python train.py --arch="poolformer" --model="multi-label image tagger" --image_size=32 --horizontal_flip=false --beta2=0.999 --lr_schedule="cosine"
Rows from block 3 of a small multi-label image tagger, named by matrix and row number. Rows with one number belong to one neuron. Each number is 500 + 25 x the weight over its row's rms, rounded and kept within 0 to 999. All counts start at 0. Numbers have three digits each. After the name is the row's rms in percent of the matrix's.
After each neuron's rows are labels from the 100 images, of 14848, where the neuron reaches its highest value: "colour at peak" is the nearest of a few named colours to the mean colour under the peak; "top examples" is what is common among them. Only what is clearly more common there than usual is listed. The data: fractals drawn by 1,000 iterated function systems, in grey.
# fc1: MLP up (model.blocks.3.mlp.fc1.weight, 1152x192), inputs 0-95
# fc2: MLP down (model.blocks.3.mlp.fc2.weight, 192x1152, transposed), outputs 0-95

fc1.686 071:536484457473490469488493512479431506474483540496532499568510487448518490552451525516472489493500512488478507487505526478518516483509498502467493455490562487504466479497514451512508458496511490493473465510536487495515530511483467488511492498533437514510471519494525506479454492479473488467
fc2.686 076:508518485460476486504478527497523516558523530492515479488505533478478506467527475489506523515505499525489465502476465438474499499491452496499509470489474502491458491487504523549525554469449491510518517476501519527497502500476480521484463505480521488517541536518469472548469522515522529528
colour at peak: white
top examples: dark on light; five maps

fc1.134 074:549536439525488527501518479443486500476520540504528497518497455462463482550499521522492486499482507488497527494491525507512511495512504482496491504475534500514476468511489457517485480494520495449462468541513488533535500530485465502485502497535433524508461528494524498506468472488493490474
fc2.134 072:535523477506441474465479514490541565519525524486529475505499489491518516475511475512493509526497501504505467487503515435459489535472489490508498475488462482486460489505500536535521502459459506532522557494507502541497506491475487508492464520493538512483521533524479531553487494549524529525
colour at peak: grey
top examples: dense

fc1.426 060:526527434488527461456522471442504481512507528509537499466496450473494487543485512492506504490482510511492526494456543506526509504507477478489506537465507490477477483472517443526489518494511496450464468560497469548512527481471475503481505509533483529520445515493515515490472463484499480508
fc2.426 061:504514475504443488460487504516536538500517522510511489468509478500463512487521481496487512529488495492499474466500501460453473510482505510504493484502483492490477491512495536506500532484483486506547532551510502515503527516478493506483499527536508507494506515511473542526463494508551514504
colour at peak: grey
top examples: dense

fc1.36 063:492518467485468522498514480463466481449528549502514489545500501466498485546481526486485487497487515502513508444478495482488510510512497522481467465496554499510463478495526444504463540491535511450454490517528506493493525519489479493484486503513417553487501497470514548499481493480513504470
fc2.36 065:535530490476476467470471535483515526541480512490551494515491520479514506479498486478484510523500500536498463508487485438452509512486467491504505462485459497490454481501474532530516557473451489524547559459514487537495502469479479512484477496492535469495532538507452493525475507512474524518
colour at peak: white
top examples: dark on light; five maps; dense

fc1.24 222:490486486491484491492413518478497494490495536485579483493492512539513492440471490490509500514519500498504526505504479485505540496547496462457492502529496507501489467520495521439496472531475480458504521482499510521532466516456487518508520487528451495481507440509510516515531533472468464524
fc2.24 182:497452485507496476462527476536522530482481575491522502480500439448521512505489485488502488492499475475482508487500462478497495514492472505524561496454495501496497529482533483528520523525459510500522497485515470474481530494519513503480504497510497517555530497525487509509499500515498519528
colour at peak: black
top examples: five maps

fc1.30 059:471512412501547470486513483446482516524507503497527526529526487493537475513480534495518500495483512472510517496512477488514515523501489488499490535485477490541506489494480475515504568484509486481467475565499491547543548506508472513506494515507490539514503522507495520512508512538498482536
fc2.30 064:557517498484432503452482516523520539483523515479487472514495515480486531507504477516475506495497494488495506489442529475499469532488495491508491525487481515500477524521535508522512493509518504491514537490503546530495515519495484504510476513525508505497487503503503529520498473513489506480
colour at peak: white; grey
top examples: dark on light; dense

fc1.504 067:498496547561473497486546471523496452526505485501467496481514519513467517485496486502490501492513485530501486485491455514492476486484537486430497465500501531473512503499445505541497449494512526510543531430501510461451469483499512497482501519463487481494485486507488473502508482521515508494
fc2.504 085:462488512484567486507505462467452494469498451517501520505507501488511501498502502520507492491495501506498502535546497522497500481518529518506516484506540502498528492499463520485481524504520494509506448542496444478506500513501501507476516488490489542504488497485501484500490505488504482489
colour at peak: black
top examples: dense